{"moe_every": 2, "conv_stem": false, "muon_scale": "original", "momentum": 0.95}
Rows from expert 7 of block 3, named by matrix and row number. Rows with one number belong to one neuron. Each number is 500 + 25 x the weight over its row's rms, rounded and kept within 0 to 999. All counts start at 0. Numbers have three digits each. After the name is the row's rms in percent of the matrix's.
# gate: expert gate (model.blocks.3.mlp.gate, 16x192x192), inputs 0-38
# up: expert up (model.blocks.3.mlp.up, 16x192x192), inputs 0-38
# down: expert down (model.blocks.3.mlp.down, 16x192x192, transposed), outputs 0-38
gate.84 112:453527473507526538516461456508499490526537513476504464481504479539511532480520508526496479526477494513564496471544517
gate.85 101:462535478488500493504544515485495467514501528502569471504522488480455506507492469501458526513489454509499494497529514
gate.86 104:474503490538508523485513522572476499488509476516483501498509533469498468489465479508512491508474515476493516535530472
gate.87 114:486481482537472499504472450494491494500489460499476483511497493493535495483520509502475529525447508496510549509471496
gate.88 108:472519502475527518520520536554521484481520457469492472494504508484512470535453493526480508492475487522494481426528529
gate.89 092:509484439515514518489504472493521438509524531500510489503508482504484447463475525538498538479571518430516480509519483
gate.90 108:513453522487504525479508519494448499497481502467508464491485489459495468484513486529536486483509486470481517555499472
gate.91 097:500444509490509519499453492513520453531502525491523478513517540451533503525482536472479505549522456504490489499492519
gate.92 099:493509494532504532477522507471501494488491481527520482507521463536514510488454542533483503515470522515502534507547525
gate.93 103:519480523512526506536511511512506496499495501515475517455488537492502512522523489497558514533466474479470455486502484
gate.94 108:514511524517509499495492506514500478511477511509496451508506517482492487491551497508553507506523467513492506488523485
gate.95 094:483466490516484488493549453512495518496498492446523487505505505502512459519503504507538508537483487491544540522488526
gate.96 093:450491490517492483494531465492521447505486471512497452524501505492496541511493524470468518480494511502533507503476483
gate.97 094:515492500494550510522503471536492512501476502497507461450545513454500511451505447523446515515505483493482500501538486
gate.98 091:456479552529477508468475522494485507505494525527519480456516486495482469507500506520502525469514532515479486519476493
gate.99 100:528482485505510487489511502482540497521474531504479472485479499519491508490478462524510488484431486524533540524463536
gate.100 092:466523486466496477478451540460488523512504528517504442479498514531473501509525510486508467476524460479496496519494521
gate.101 094:507547505543490456480498539493484519524490473507484501486525493438504483531521501494513514498517502491540475484500487
gate.102 101:485469493504510492461540504487509476509544540534501507471484511541500474488522524499504496490503466536504501516555492
gate.103 114:463443509493468513501488486505503462521505512543506498516444508522459498497528486503455470490506510484487486558470514
gate.104 084:509455507519563511492501494426494479521526489450554470507504516549474521516501504523537432466494512488480471472493489
gate.105 100:465490497467468498513478517481527523518514553495517542536537524497496536524514499479523492496537443480446492523485532
gate.106 096:445475475529519481519501481552516499500509494448537503545492471470517506544499497485487510486518489535481518518508488
gate.107 104:480508493539496463501484521446480529521473476517506514512507499517473522457503483474513504489519479500486497529501525
gate.108 101:501532509486494501510580501488495528508506471485502477528535516480524515516473519537507526459442526482448461533497528
gate.109 088:443517491478529526547514530499503528523481514535512477506538574495502449501507496486472497490517454519475467518470509
gate.110 092:473477525497478501481490471503501503509519458469514571465555473494523489532471487518517516508443499521492460524524521
gate.111 078:517503489527531519473504515493497480491460502507513487531506459537507485532521491536508554476562522512509514515524548
gate.112 104:517512499490520522523488479490491556508510520509496472479473530524518512485489479514484507492465492570486498481535512
gate.113 104:517471472542484521539519490474473496512527458518474521501543562515527503507513513478551505491503500524486511455462494
gate.114 091:487482509492529467492495507500509521503533483494504508496538489525495502511530467504485581508501488540488530532520469
gate.115 105:470460503491481525488501485461480495516526510480516481494498497499500519451498488491517508463526491483541528506514508
gate.116 108:496462491486535496518542484548527518502508549526463493501504504509480475452476491540519527477464499487505438514481512
gate.117 100:545501448505496486467525477510502521516497508516562554514574518457497487514498491481482515488478524502490481499543508
gate.118 104:512497499475540482544491482498495459487518436505536466488505520540504519510502497515547538473501527501504450506505507
gate.119 103:489472510443520524510488502471530486497536435518488477556491528520530523486444479485512492476513473476502526551531486
gate.120 094:467467502472485521508525462459520511518498458483517482518520511490484486532477452535503506490494445476568496532495521
gate.121 099:499515485489528535511457501544498524485511514557500486473519487535485548501497458468523509503520511491503509541497457
gate.122 100:509509458502480536474492480478525517505516446521513508514512489504502460483549538529484517492519497514477509481525534
gate.123 102:510508439425452503480493480480524549499483512485506499486509471521462472525493502528512469471508499480503480519485528
gate.124 095:491525489479419467507508506520515526479539520518535494511498520505516512516465508518520515493511505505478494520574477
gate.125 102:495483509474498467480523536534451512509471510479479506440531521550478492508532478456515502526512480514509463525494550
gate.126 090:510532467476486483507488465482502512496471503514501524476512432504533486520502475487533492529480489529474512450529467
gate.127 102:521458509499520484472508476534524477498506471532521483487505448461541504492509484521491505473486487529451501475506499
gate.128 109:503484469492503507500509486499532537485508501507495489484495507528520498538506471465504516475507488535508478503520519
gate.129 114:504486513470485532497491497429497537530470502512515522499506513501523514520467503505481497471503534478496566476485497
gate.130 103:497527478513492529457501470492510544538489537481509482492513495478480482459516480477492516455503471551492473490516534
gate.131 095:499508520507517499524482503529482506525483511484522457517466459511484498515476490530517483466509487512491450448521447
gate.132 092:539456469487489494493555502523491475520503474500540468511521482493522555456497509498494535446521502540484528479534470
gate.133 105:498456460545491471487546521448515477473484515468490523527542520487447490487511490529521507478479545499524517495503508
gate.134 102:479497461491465555535480513508521493473521516508528550501519511533505490460524504506498495517471493505530480487488517
gate.135 107:511486502472497502554503501487546518498536483502502531528528480467481460507464496529513501473529480457529548494487474
gate.136 111:469474491494526519506449494465501528515459564528487497491497547512509478493512514512508511509499480484479475531530533
gate.137 114:456520475523503461528437478517540474525482464503514475518537509497459501479493470491481522503490528526533537493476514
gate.138 105:489529502520514517486479519520492496515491491518484517509524563487512466511491491485486526489473480510470482517515510
gate.139 101:497501477517529481493511458481456539489513500519543467458512497533495469502518514543527541476519506495531498467463526
gate.140 087:511461466513518464460475448492516513503517474534476505475559553536507472500495489483552534521476498514509525511460509
gate.141 091:511478514487503494515500496503516478476528512488495495537503552488512448483520499496474514510501503501508444528523499
gate.142 089:519496467477514488520501521478531474451507499492486465483533510517492540528447502475503493485490483537494496505502523
gate.143 093:467511455504479508452527481481564489512501513482503488533536478520522524453489532506472506481461475544521513508536544
gate.144 120:513571462491492502496515470518491492514498513507542539510491501475501543490482486503515476493477537474538522528533475
gate.145 104:463562529529509521468482504496452501540536539509499526448514487498469489521497543496510512484506492503512471487539520
gate.146 108:490511493509463469539523488482507528447472477498495476511484504501516528484504484467502508514495532492554519512471495
gate.147 088:505522494535511533501528464505506544526534478521496499463465545486480583476481514531516507516488493509539509473503532
gate.148 097:501518476532454525508483463515488507519473457466517457513518469486485479491482484537486523487483523529537490514524549
gate.149 091:501492466470542533526540498516493564452501509488527461512519480518522548469493469458532544536549513493482494504536493
gate.150 102:478471507535537505503497528540468514542489465508495514496550498519480485477455493512526470483474496516446478510480539
gate.151 090:477536489538494519480512470471448509529489508496536528527502521491479502516500477531444508499532493467471491498529491
gate.152 090:503464455527463541504528496500513518512535489500491511507507485508512482494502499467471483486456483535505509496497468
gate.153 104:479474429528485469481517541516503598493514529507511475516476512500507503518496489554543499510535497500573515492527508
gate.154 104:463512520498502508523476517529502538525466484462529550460498478484466474502547520483477504517470540494469528535532503
gate.155 101:461496479507490476492493490488534492532458499531451498505541511507485471517550507493480517488532501486499517510534495
gate.156 097:509508519485546514515479472534489500503488513503500517513519525535502505424499489520515519472531459536532503511512532
gate.157 099:525501496499506525511521549507529548509517503500517445512510485500481516440524500509502511444485514472474498506559511
gate.158 091:540485483504473543543497485507481501490542486441496490470517531469483529474490480480481488494520458526501521500532489
gate.159 102:486433504539500530506544528477515502473514479466517497539477494458478530554505524526514461524478468496494503509495528
gate.160 092:488488553488468485485515505477473502529529508514466481520514540474515528510514494482504497514494472534504481509486497
gate.161 101:479484503501503507495517491458484488466513469542555491495501510472467462492478510420495505502474502518487454543488545
gate.162 106:458509487544566483481494482536515510488485510498540510502509517494485507506547480497515472501500453505546505527503480
gate.163 104:494451485504552523466515459486540497564530502557491489494475497524529521498513498520487519501480473443525503482556477
gate.164 107:474492467501470509532532417493462468496499493528535526543504516484520465494528479484525536511512480497499498505522461
gate.165 098:487526501537531496487521417475528452479519501524513491505485462478489446533504488508522497492466476480513479482540488
gate.166 085:511498461532536509520512499559516456506513511505504478507561447488468486454522473506548492545503458442457463467516513
gate.167 097:503465510450489455516542530548468499496507470508508505475551532497446531508509473476545503544500474498469508472495498
gate.168 106:485517511461545513549483486490524498512529502498512480483514456506483527464458506486524487513506506508500526521496492
gate.169 109:544506490508487543506515481471521517534504501488473500503496470495504505473526534533475489530523473500524471473459477
gate.170 095:576467502496509523439539481512514478506534501505516466473525521582527512487553484474514502489475475510460514514489523
gate.171 094:493476533499463533534480491438486531478523509529511486543525527483513523525565458506528535518495533486471494515482501
gate.172 106:490554506486498519491503492498506550492471523437493503502543462525510501512503499540484530463492480465509507511493484
gate.173 102:503500497470480499519473505520527529517507458484512493489521520514500534543500501494465499549485522502507534520442550
gate.174 093:526519466489464522457527492503512496473529475472513492541557506481486487475471515510510482483469496530525486497473493
gate.175 100:525466468484498489501504513559453497497492485501518561478539476514455503474508531549527496531504510524496517492501480
gate.176 098:502459455508489573531545526496519513500534491464500483505454513467506452517537525529457510552516547551503508569504544
gate.177 100:478566457486492546522546500501497474536465465505516485503491536482545518481469464501522522505531486509502524582518492
gate.178 101:535502471517514553518494528488516502500519527487489506550459508515479497523539448495503540497461470514466481549494513
gate.179 098:493492488447515512482560478486496477484493483455531500472537493486506509488526454579471497460514522517506538527466503
gate.180 099:453509500502499503517525516510523511496489499492486474498521531503458435509487485489503473507516463519517525507514496
gate.181 094:490477460500483486527520511570478487567482461533495449517497461459501489467528506512514499499493487507488499473487484
up.84 108:494473530528510471469530537518526478479477452505492519499518467502467499470501528476533490508525479489476521525437497
up.85 100:487502472515527491502490515516504556479532494510523522511484501514478523469558502488522463513537508512539452490493515
up.86 104:455498517474532507508516549504447481470528482519491538521473542499511487482508520540510478518457516474493497511486512
up.87 100:478497466528507492481495475491530503461507513511448503477472497518533453504485500527514486473553523502485510519480478
up.88 103:473548531494478528531506500497511512488528495475528458493490511478539458519476521498503511495490522484496474501533516
up.89 094:524448456538485510490533517489466458445482471424521493471499505549510478529494493449492517483504465496476490511490474
up.90 100:495483479506525509529547515481477482481518525517457528499573490500487493484536535486479494522529518490490466489466479
up.91 096:487440525499509445504499549541477491498485493545553500499509487514504512449456533476488499483505527516496479488518484
up.92 098:517537489491493525464518497503464497492446474471497493558534486492543507451472481546488498517522504479524463471504457
up.93 101:505472491503503468547488484418486502496488515481489487498555443494521500539492456491458509534499540472471469506569460
up.94 102:521482518510516525458513565492531488492451496523523471501487495488512501483526531531514495520541507530521495482546517
up.95 105:539524520522472515446509504526480471482501506505469507510490531457503541529525505498521477457491496548479460455516510
up.96 102:532504462512554480569482532494502511505495506556534539445477510538502510508506497450527502502504478510462451519492488
up.97 110:517515525492463484485523489450520518478500504512505526537487435506464479540504542500556515485539503448510485486486518
up.98 109:522509475486517535468498493519506492484511532503480528455513468495497515472510502489537518456488523484454476498489436
up.99 097:505479500516510513497506468518540502503521499490477563488473504494460473481483516486502505470516530526513525491543517
up.100 098:508524515509517541463465495507491510524480472537500494488485540503503454488464475502450476486508484554519468500511503
up.101 103:488516491465499509516538520529529480495526491456503486480510473533510475486560502516524556514482489507507531524481532
up.102 092:532535518512522461524519518476525492521513485487480515502539491516473467523535465489514539472482444508510475500491478
up.103 097:493516463497503490509559463462478519497483502496469522508514486473510508478503536472455525511510492470518513448502486
up.104 106:471495509464512527479455516508507522519518499474516509501490470502473452519524517512495503512503507427509530525524549
up.105 104:529543483463502492502480504469507464524574501510482525488499491491482492475546562488518525483532460493511506508441501
up.106 099:522498511529493476526485497512528477526514484488518477518498518478500539516483517480530545524434499549452541479520505
up.107 104:481552506513462484504476529478489532506526507495495512525504461490519508513487523454513516518483497507497515520493502
up.108 100:522488490515507491482483498526496514508519523513535524535530516486523494483494469467541506494514554531572516518508484
up.109 092:510493486461520450513487548501494494517494491501459516517488490509467481486511492533506477479502473490490486492449501
up.110 100:526461464512499524471474488509474516508448493544509488488517471514507490514517482516501531517498489524501502493499510
up.111 092:509507522496483490461488517538513511510503490503520487534492563500506514488485488467521493469512558471504461530498488
up.112 093:509501524541524481505453537489519525509469452488493522504473548490501466478518495503525523441449484532476471552535454
up.113 109:522472435496454504548508533501514450517488502472505514520505502527528528521513488533505513494509489501538528584462503
up.114 094:499493485494548535533520470516459504481505498508480490504520531460537483516489505471518442483485480456494510521507476
up.115 100:521488501467521505532501466528496515489485471502460524497471488488478523508546487519496516474510481502484487490505466
up.116 107:485455507457475474481504468479525509526502497493483550497523524566452468460528505466498506492491461481488536513521521
up.117 100:511528472519494504449490496533497509516518493480524523533530523493526508477487511539470506452538502476476466496529476
up.118 100:496507464487516497474508501523489531501475499532513499471494483536545495511490514490505522479492483479496479544434539
up.119 104:498515507517553497465506473458500460533534530538473501491514435502483476524493515461514502540483478502514489508498502
up.120 099:511462509499525479480543521469546486485497482489507443485491490495524488493489517493479459508538513511525497524506472
up.121 098:503464485513457490489522541527500547448503478494497511502489472512510481515490497503536511494524530494545506548483476
up.122 101:490470503470556493537497546481509490504533549525525477468490514489514529498512544452502508511531469496542533577514496
up.123 096:513527514561484463496514445516510501506487493518511456511498476460504494502534562459479539506497503512502535475523529
up.124 102:453487511521494493513507508484523532492484478517503499462553495552478506550458512525503525509458492550527490481486487
up.125 101:491540506510526516538492548529549482495479486557527488507538498437522511484500496487541489504478481489492492476514517
up.126 094:536492449485501508457563489507541482469448501494457502508528479492494510506510493486510505506481484503492514469550473
up.127 099:486513480504530516534471531516493545516511521516443471523517505506498488559527481488539493491496529485510499467502522
up.128 106:503481545505508508483477478454499500500507501489502534515526508509537518473488456485575518506507526500478479547482490
up.129 102:488514500505517435491522486516428475478467547500514533473444492506478491506573540474525488515533465517547498483513496
up.130 096:546469484429508440474531466498482476475508521490524508457468546527491487519473537494518488485512490476446469498488520
up.131 098:521507502505478491449484501538513480502504509487500506518508485500482448525560517505540511521457508464488484514516509
up.132 098:512487488525535477496483504473430524483526499520476526527519508452510475486491507484532530501500489499530519503510452
up.133 099:556497481511525477494570465474512520458481528533494459524550469478473494488503489485477499496459528495492502542485499
up.134 107:487503526525492502479495489452456488526532458495534487497484481458522515513486488471575508522564505517501512489516519
up.135 100:480514498503474498510524526482468500498462513482494496516464531525517466480479480477535465490504533489486505508537471
up.136 110:491496505448501488496493516452512504488536465470495542514486532521486507511516484535513533493491445460518508495536495
up.137 098:493489480517475498521496456482481468492495501519527497508495520493485498472504519475506493466469524519575529501463524
up.138 092:490508486455516513450510516522496521530550516517516505490499506503487474477519519484463520528491511492510474538519534
up.139 102:537450539440473552490529506468479500497486500508470486458482492463482495480483530510494484518510499531480519517505464
up.140 102:508483527477535502523450513469479534488535519468480479480528509474481488466487543487501524476470479485525478510494489
up.141 098:494489521474468498499517535523526503495476478510504481487489531458548532529494485504447495502490481548524506480499504
up.142 098:496508466479524519490516456510453482529504521479484491504518535533455447508480501536521489504529526509531526535503529
up.143 094:451463493538504475485510515524487487485528474477487512487542487517478492449476532477484478493465462511565457499471540
up.144 109:510543478487487481523514458488511487499515538515541503526512487495460522470484514485521488488510527457481513572497477
up.145 102:461480509523552515492510482503553505478448519508495514484447492494456484516478468464563459508478498520494523487511466
up.146 100:502505507475468500513511464507483471487455501506503512461505500511454528452486469507516450488525517476564493454465471
up.147 091:498471505501537502507474491489505513525481494527464513495506513486473533450517498522532512518505490477520533502516481
up.148 103:475483480483525450480490535492496438525529474487481487469450483479492504527479510495508468518490479493490489476491539
up.149 098:477513499495507487542497507536494505530519532518505481487475541491534509503500502515514457509493512487500482529541539
up.150 095:523479490517489444503457520545511509480540473465511522487499475483524493482462503536514479549475466486485515521516543
up.151 098:481520492476505470538477527482526472450502479515463475507535468503510470487503476502504497513528523533508523521480503
up.152 104:460466536513526529512488452480468491458508509496494475479531495479480449491540517463483526522481504525458518521470488
up.153 102:461511539463494521486491501459444515537497496479515534491517496479501524499520475487500565459504532460461510525478513
up.154 102:503540532520465501501505552484502469498450507533509526494501483513530483512524471465525481538490508489507487498541504
up.155 104:503535497495492510497525461512517550483470516449508475544531510515521472478504509467464498511499487488526475477519499
up.156 099:484524522526456498460478496517490503523496513505522451480480515531491501526509488475495497441526548479508484556494509
up.157 096:483482578490485483503469504499517504498523522483504486495473520481515476518519502484481494484528438469523493556514508
up.158 087:508456499560483501519507514477487480479500475522490515521520501453511475470452503505511481510503511547468532525499492
up.159 099:495556490518488492501534431467482528508521520473505508490475516521512464494506465469485503484494537498549495511549445
up.160 094:478497492480530481493532432508507457521537500480498522486544519535472473508475498530491503538456535491449492512522502
up.161 095:477528508520506486461494495519485513490538493507520484479498488489461474508517478474505459547481510502493482512505508
up.162 100:492480502521495489494479499466514515454531503503487496500522468479469467475465531467510532503443540490486520538510540
up.163 099:495465511525488495520493546500494483499517489559547553485493476583540525511493484507489489496474479485472538530499469
up.164 102:493487497560484469518528460535515492480539508513515541477503497524471484505481542492494528498482473471507519475530538
up.165 097:537473519541483492513467469468524475460506457484498476524516497489489452526495519536515481487498460487529524470524491
up.166 102:511453463502526498471502486504465529505543501521506499552467514511470523501487455500514494451487506469517516486505499
up.167 103:504527556532525497532539519533509532458478466561490483524515489469506516553497503519498440482489518524492491532510495
up.168 103:477537473536482534533492486523470470494529474530509523534498479502517494508526456498523515498481484534524574484520501
up.169 099:449486508485516517503503550551542506513500522510471498489485567498511503514487488511470515490508518477491496478492487
up.170 099:494512511475500488509487475488523500467522470511489506471482507483489490486501475507505508529477476476524532475498515
up.171 097:507486530521464511541501543475519528475538551522507536533532506511502497492504537499481510505473499494516466522497528
up.172 098:483496499470505464468481502508507480477490517489501531497479495504474493518508459500458513504531438504518497528473492
up.173 102:473507503512502509495518503508484503476542491499470454494519462472480500492454544525515495518478458460514506486485491
up.174 101:457534512530494498465508443497452520494499501514500459540520487485512490460484507525539478466453517492513531485495477
up.175 098:438523488526519501452462516461508494527508466480471554478500546546491469559532514482508477507517499517487502467493498
up.176 097:471499538537515461473510481515511501544502522525464492503507486497550474488479489523503471555480451452547493495536533
up.177 100:509515482496513546494528479489582522534533469497513511513495491495499512503496484542489499473500525507535506547487467
up.178 100:499494512523508478469487580518506471485496506480499513501450532526471537490494450452486499487513495508494475511470520
up.179 094:508545482482519482459427487448474498473510485448482549485493444544545482502531541526468471518478472505488504522507462
up.180 096:520502456514462484517515483478504467464517516484536458568514490502473487538487522470469517475517471508515472502470500
up.181 093:481480522470513496500503507531492502475484483483506470499524502485451474505544523552493503475515508479511521558495481
down.84 098:477560475454538542531471513515478497511493522500503463490440486517523478530501482489503521475459477488491463471500504
down.85 105:533474564508524526419520507510502478484513505500494514512514493495520493500507505526483505506464510495536472452497465
down.86 106:510474524557509504486498490524506520469488515534527453508522501520468452498512509497535428490501447470503548518517494
down.87 099:510470484503519586493531522511530511510512478516501496497485536453498467513488479509520476483526502521538474499458502
down.88 107:505523468536479518485524488495507505492484470534500498511498515536555484513484463508490520495524504519515502476503520
down.89 096:506476467501500485498511505482536505529523525517483500503476524456507546491543520484489499508493521515493541533513474
down.90 104:482459522544541496521524517503474541445530484483489494510515515475462512538514503518541480484487443502507572511515486
down.91 099:504514526428440465514474472510501505535516479490488496479493469491527524448497494466499500459514461484468545503474472
down.92 097:518486471520516468506466493513461518504444521502504491515492513518525492459530544510476513508507490513515476491457489
down.93 104:515494487489476492529463509460492522501492461546534467557518465500474511470493559521465488515492507486472502498517472
down.94 104:478474565518524477524524542511453474507461527519458473487495461508508510547479508476479503545478492496550481498491549
down.95 098:532537472509493475527510473531464449490508500518500507468468474517501503531518510505496487497500445529503480507499516
down.96 097:460543503478474490510506502499567457526515506498471483498478476548545507503476487504490484505497490464474515508501457
down.97 104:511515505507481475419488518506500457532467486480523514496470493472465506504526504507521520496471515525517474513509535
down.98 108:501460474482499451501467543468528488480526465484495492485507516467512524527457545539523450487523524522486508509504455
down.99 098:448488454481471474496502490499516472484540507481543505517471514532500497503500509467442554495497499499498490530469517
down.100 091:469540483475527516498474484541486498510484464510497531505482525501536478479470496486482475518490540518506484516499487
down.101 102:531468501470462491488513521518507462471510509474519519490479478496553482503511473511535519500492500474490561498530489
down.102 098:457484490504457488475518498549464465510528523523487505505539509507572503468500511511512553508510504511554472498515491
down.103 088:477444449464495489484438461501460500559514470521476480505497535543543482526516510502482506531500488508522491526515509
down.104 100:522539493536505559483508501485541491486511493497543517485481483493452519512489469510478498460490467505500534543525498
down.105 103:504553483502529494525525499490508485530478514493484496516500505508489508522494540494488509474488476477498529517491485
down.106 092:509517538510508453526466467538453453482500488480492507474501499482484442531480517448519543531518463512488490489522510
down.107 097:524496538497444503488523496515575512442505480459517504510486509475486518512444478492492517512465471512505510487480475
down.108 100:535512508525501484520466543533491469460476489508534496490518502501504516466475512490479480490509501490481548529511521
down.109 094:438485527450502452504490535550499512565516517473537474548526565533498545457530525518507443496448469484532502491496495
down.110 096:513492518488500526515498492483452509520514529509508498501504502523529489528509501455515514495506498494497507497501479
down.111 095:506480495514506522496450491474510534475502455473493512525488495488483479485519516457507547487511501487535544491535502
down.112 095:544510488527531514479500515505494542454524522506498514500506483525470482499522483477474484550486512489528512521499538
down.113 100:498501462484483534500513483524535510512475480533515511487477550533506507515509472525529532494522468444484519476457482
down.114 094:524497519478489557501514431490520472482549466563468509509468507543511468493512516486494484487491518501490512531513467
down.115 093:473510503500503487481545465512522510507500515476536504499491488533515497467514501496514473451532462464508477485476513
down.116 109:510483518553490461488533522488475521477482455516527508503547470514495507475487520484511480488521456512471516510474514
down.117 096:508476487511461550473492516488475505506496503514469502514537493496499487497522523542505502516508521507495558508520475
down.118 094:493480504497479461449509532519496507495542462497454489496513482495493500472497485528506479452474488481485532474498506
down.119 102:529537478447496525458561485515530507534551507509489505463530484521521473540490468484495470517483535529479483491517473
down.120 095:530508487506526509511501527471549528488539526466493529495480459546510496519439503487482504512492519474517444471483483
down.121 093:519484488466495475452461529481516499466514524498497497527495452496524510510479488521534475562505488480529491524464427
down.122 104:477483486506516546498519535515458500543507496524473517457547475486491513517512489553505515508522507486510528483558478
down.123 101:477533454535468492503476460481497531470453490470486525501493505491467441475525495510482491467502512496509554481529517
down.124 104:510517459490493519482521497494504517479531513528505483491531518483477476508500543504513527493454508485557473464459512
down.125 105:516500525504479466502539518494546485468460496502474542524500527504490478506475511496496527527451501492486493490475451
down.126 098:487498517521515481483474492451516484497484497535484478503524491510485533494542459500456488526492524481530520460493473
down.127 097:534454464530493454511510507510508560486468495540471454566499502466479484512514513511534496511492485545516495481511483
down.128 096:478510541435466473508504493480534448508485548505525515485510513508497523506528459488522503476510509525515514439508500
down.129 109:490468506500472483469476456469499502516481475530522507532484498513484545472517523503531514482482473516513496474508493
down.130 099:489483486476497499524541516443516481508518468445495518461467485480530504524512495497493482505532517510479495532536537
down.131 103:538480496472468472486520516490505504475526488489482523530526484490522496513526494528476505469536495484447514550472515
down.132 102:542495510522527534510534503477522565506545525525505492517449529494547494484461513524519523526515503476509503488521470
down.133 100:477481518519502449502487521488521483458486522531500495484460467502518500481529493478482496518523507505521538506524488
down.134 104:475529477485530540486497497494506490511470529495483487501476514504500499450449489495458549504495480485510528539507510
down.135 101:492518487485510482504457507500488451507526516472476489501537539487487502501442475520522490526518517548527542496500498
down.136 110:515525483458469502530505501489532487483511512512472472502491495522453476463488505476503484542500508472510480516431484
down.137 102:517519484518495493513482480530498526531486502517443484477481520547496461509505503500477522525496493524475490497544526
down.138 095:519495514497468543476520477484453456542497525490486538491472493553469512478513527504440465504516473440506509489508502
down.139 100:492498536495511516507467513540500508503576502491489499465447494521510541527523464526478485439494488476516475519512509
down.140 096:488511520532458472502489502532471510469573458542483541517490515519458514499474481548508492485479499502509476478488483
down.141 101:499440514510510477485512501485506494481514490512461484510490493491467541472499553521503527520483483538517466540533487
down.142 098:508529501473510516506530497484503506468483506485520509461486463515501454495515501535530557513494495468501473522453457
down.143 097:477501530499523526509479484566520518513548550517514481530523480541503479488467478479518551509462530520514474516510487
down.144 103:494477514517513490504526514445513476515507504506483501462512495520518483475514547489496466526528501527510528552542535
down.145 107:480528504550550478546484509517539515537511495492534492474480497520472525511470489547534482465477543467519538507469470
down.146 105:502547501496481471536460515518491512452497552509502496502509484522506525483536499472489473512492420489506461544537494
down.147 091:503529530507484487482522528512486538506492516511485532495479540507478490492473520469496487505478505510490509531504473
down.148 097:484507494520536502485497478515493526465512496540458481498515495524502474531486541502529541516505492491513500506477476
down.149 096:480516490513475502510503499517494539506493505485509465535539509464538448496488489539517503486548488475488500491552530
down.150 086:489489444471509530509495491503567491506494524529480473509497514515478494515457484539544510490497490544488544538544550
down.151 101:500499501489517483553497517486560568475515497496515443519490501507500530478454510463506480510532478518499496500522449
down.152 098:526491510518495494514547493518567520492516519513524522493523558539476437499509463524498529501534543505520510495537519
down.153 107:525503527500492519496476492540522487504500518509522519500485496504461512510508453523507491500444513504536463512510522
down.154 103:489521545531533526512518494512517511528501487506491487521538509514490493468443519521504493507496560491506524509498504
down.155 102:495498502467469482480509477485514521556511526507493467508463536527491475486495494513475514535474556524527477546473527
down.156 098:464471473510509487506463503482475477506514472473506497508490475516488563478505544449536486472534553504519471506519456
down.157 093:445517523475511516452527494493508531498469516485486500507511538505480544434511539493491495469480467518520510520496504
down.158 087:493525510490483546503483509462452522447475541491521440502507523496453496508501512483518458515488522499484482466508511
down.159 098:507534514496477518474484480539485478522534529466536479509508516487514518494474503526515533525468528474556539487484456
down.160 097:505518516489513480517529474473510478522522504513522508538532545494529465533518517495536497520454493477472516500479534
down.161 098:455436528457541526533514549542465482507498523536494500503494474498491518501538482510531497474533519466480506507488535
down.162 099:541488478545459515462504521493527537491538517507520513492504557502521509524489470469447538501470522536498464563498491
down.163 097:504449531501507475507562473535477483496525525495503500506497509484511468439551472506491491500488534506516520468503484
down.164 105:510494468473496490497523506459531486505487492534523539510462495459497438446533495490516514475515451512471529524527516
down.165 098:501510490513561456477508517497524532499537501487456481516477505495532501539493503546459511478466486538492483506446509
down.166 094:472448494473519488513502538512485540544507511507536479529480516495506480506442492520495543507460494503498518481533519
down.167 104:473494516511515533495519503485513535532447482509503503498481476503527480530469505517509490505459496480492452476542523
down.168 099:492490465501514496455492479503506462503524519525482490503498452502516516456528504482468491507515481488515535511456506
down.169 101:531494514511500476497512525481513491510479491528471534509533487499519551532477518506499494546467480508492450500436511
down.170 096:481476486502517468463502512497518501448504478485538495555516487466473518559515508511506512503502498521463534558522502
down.171 094:482485541512459500508523502446487543506466536510505502487458507497495497499472511553497554498480511485513488479497460
down.172 106:477473536473518507505555489485485538497501487512511511533472506543505492516486510508482528438529502483529499509547538
down.173 106:480483455481555495520490487503494478536509536475495526462463497514521554490521518515481490498485508530526530507526512
down.174 093:476450512478527554480480518528522511478504533487501506522485508499525415470521542480480508501528542467512489480533520
down.175 101:495535494511536457417509520464505500479511475492499537522519469499484500512515515462506481482533499470489499476541489
down.176 094:514511503452503507553529522488477456474497520476486458533496530476507505430513453450553535515450506519501467518493497
down.177 098:487506556526477540465474503475466491488486508558539479501539474476504505498484536479477532508521528482503486459458579
down.178 106:506465483501502498502514486583496501497485489486508467458524469491486536537456491478505480493484495507503512532484466
down.179 097:510527473517510475492507499513503534467543508535490507517460507515502484511518491496495476473473502477492480475508529
down.180 097:499530539493483466479473466536488485505545506497493467508484465510483528458482558477538510478518484467478513515481500
down.181 090:498500470517505481512528497536485499483572560524486508528534510512527479509505560494490509510519515521485517505522495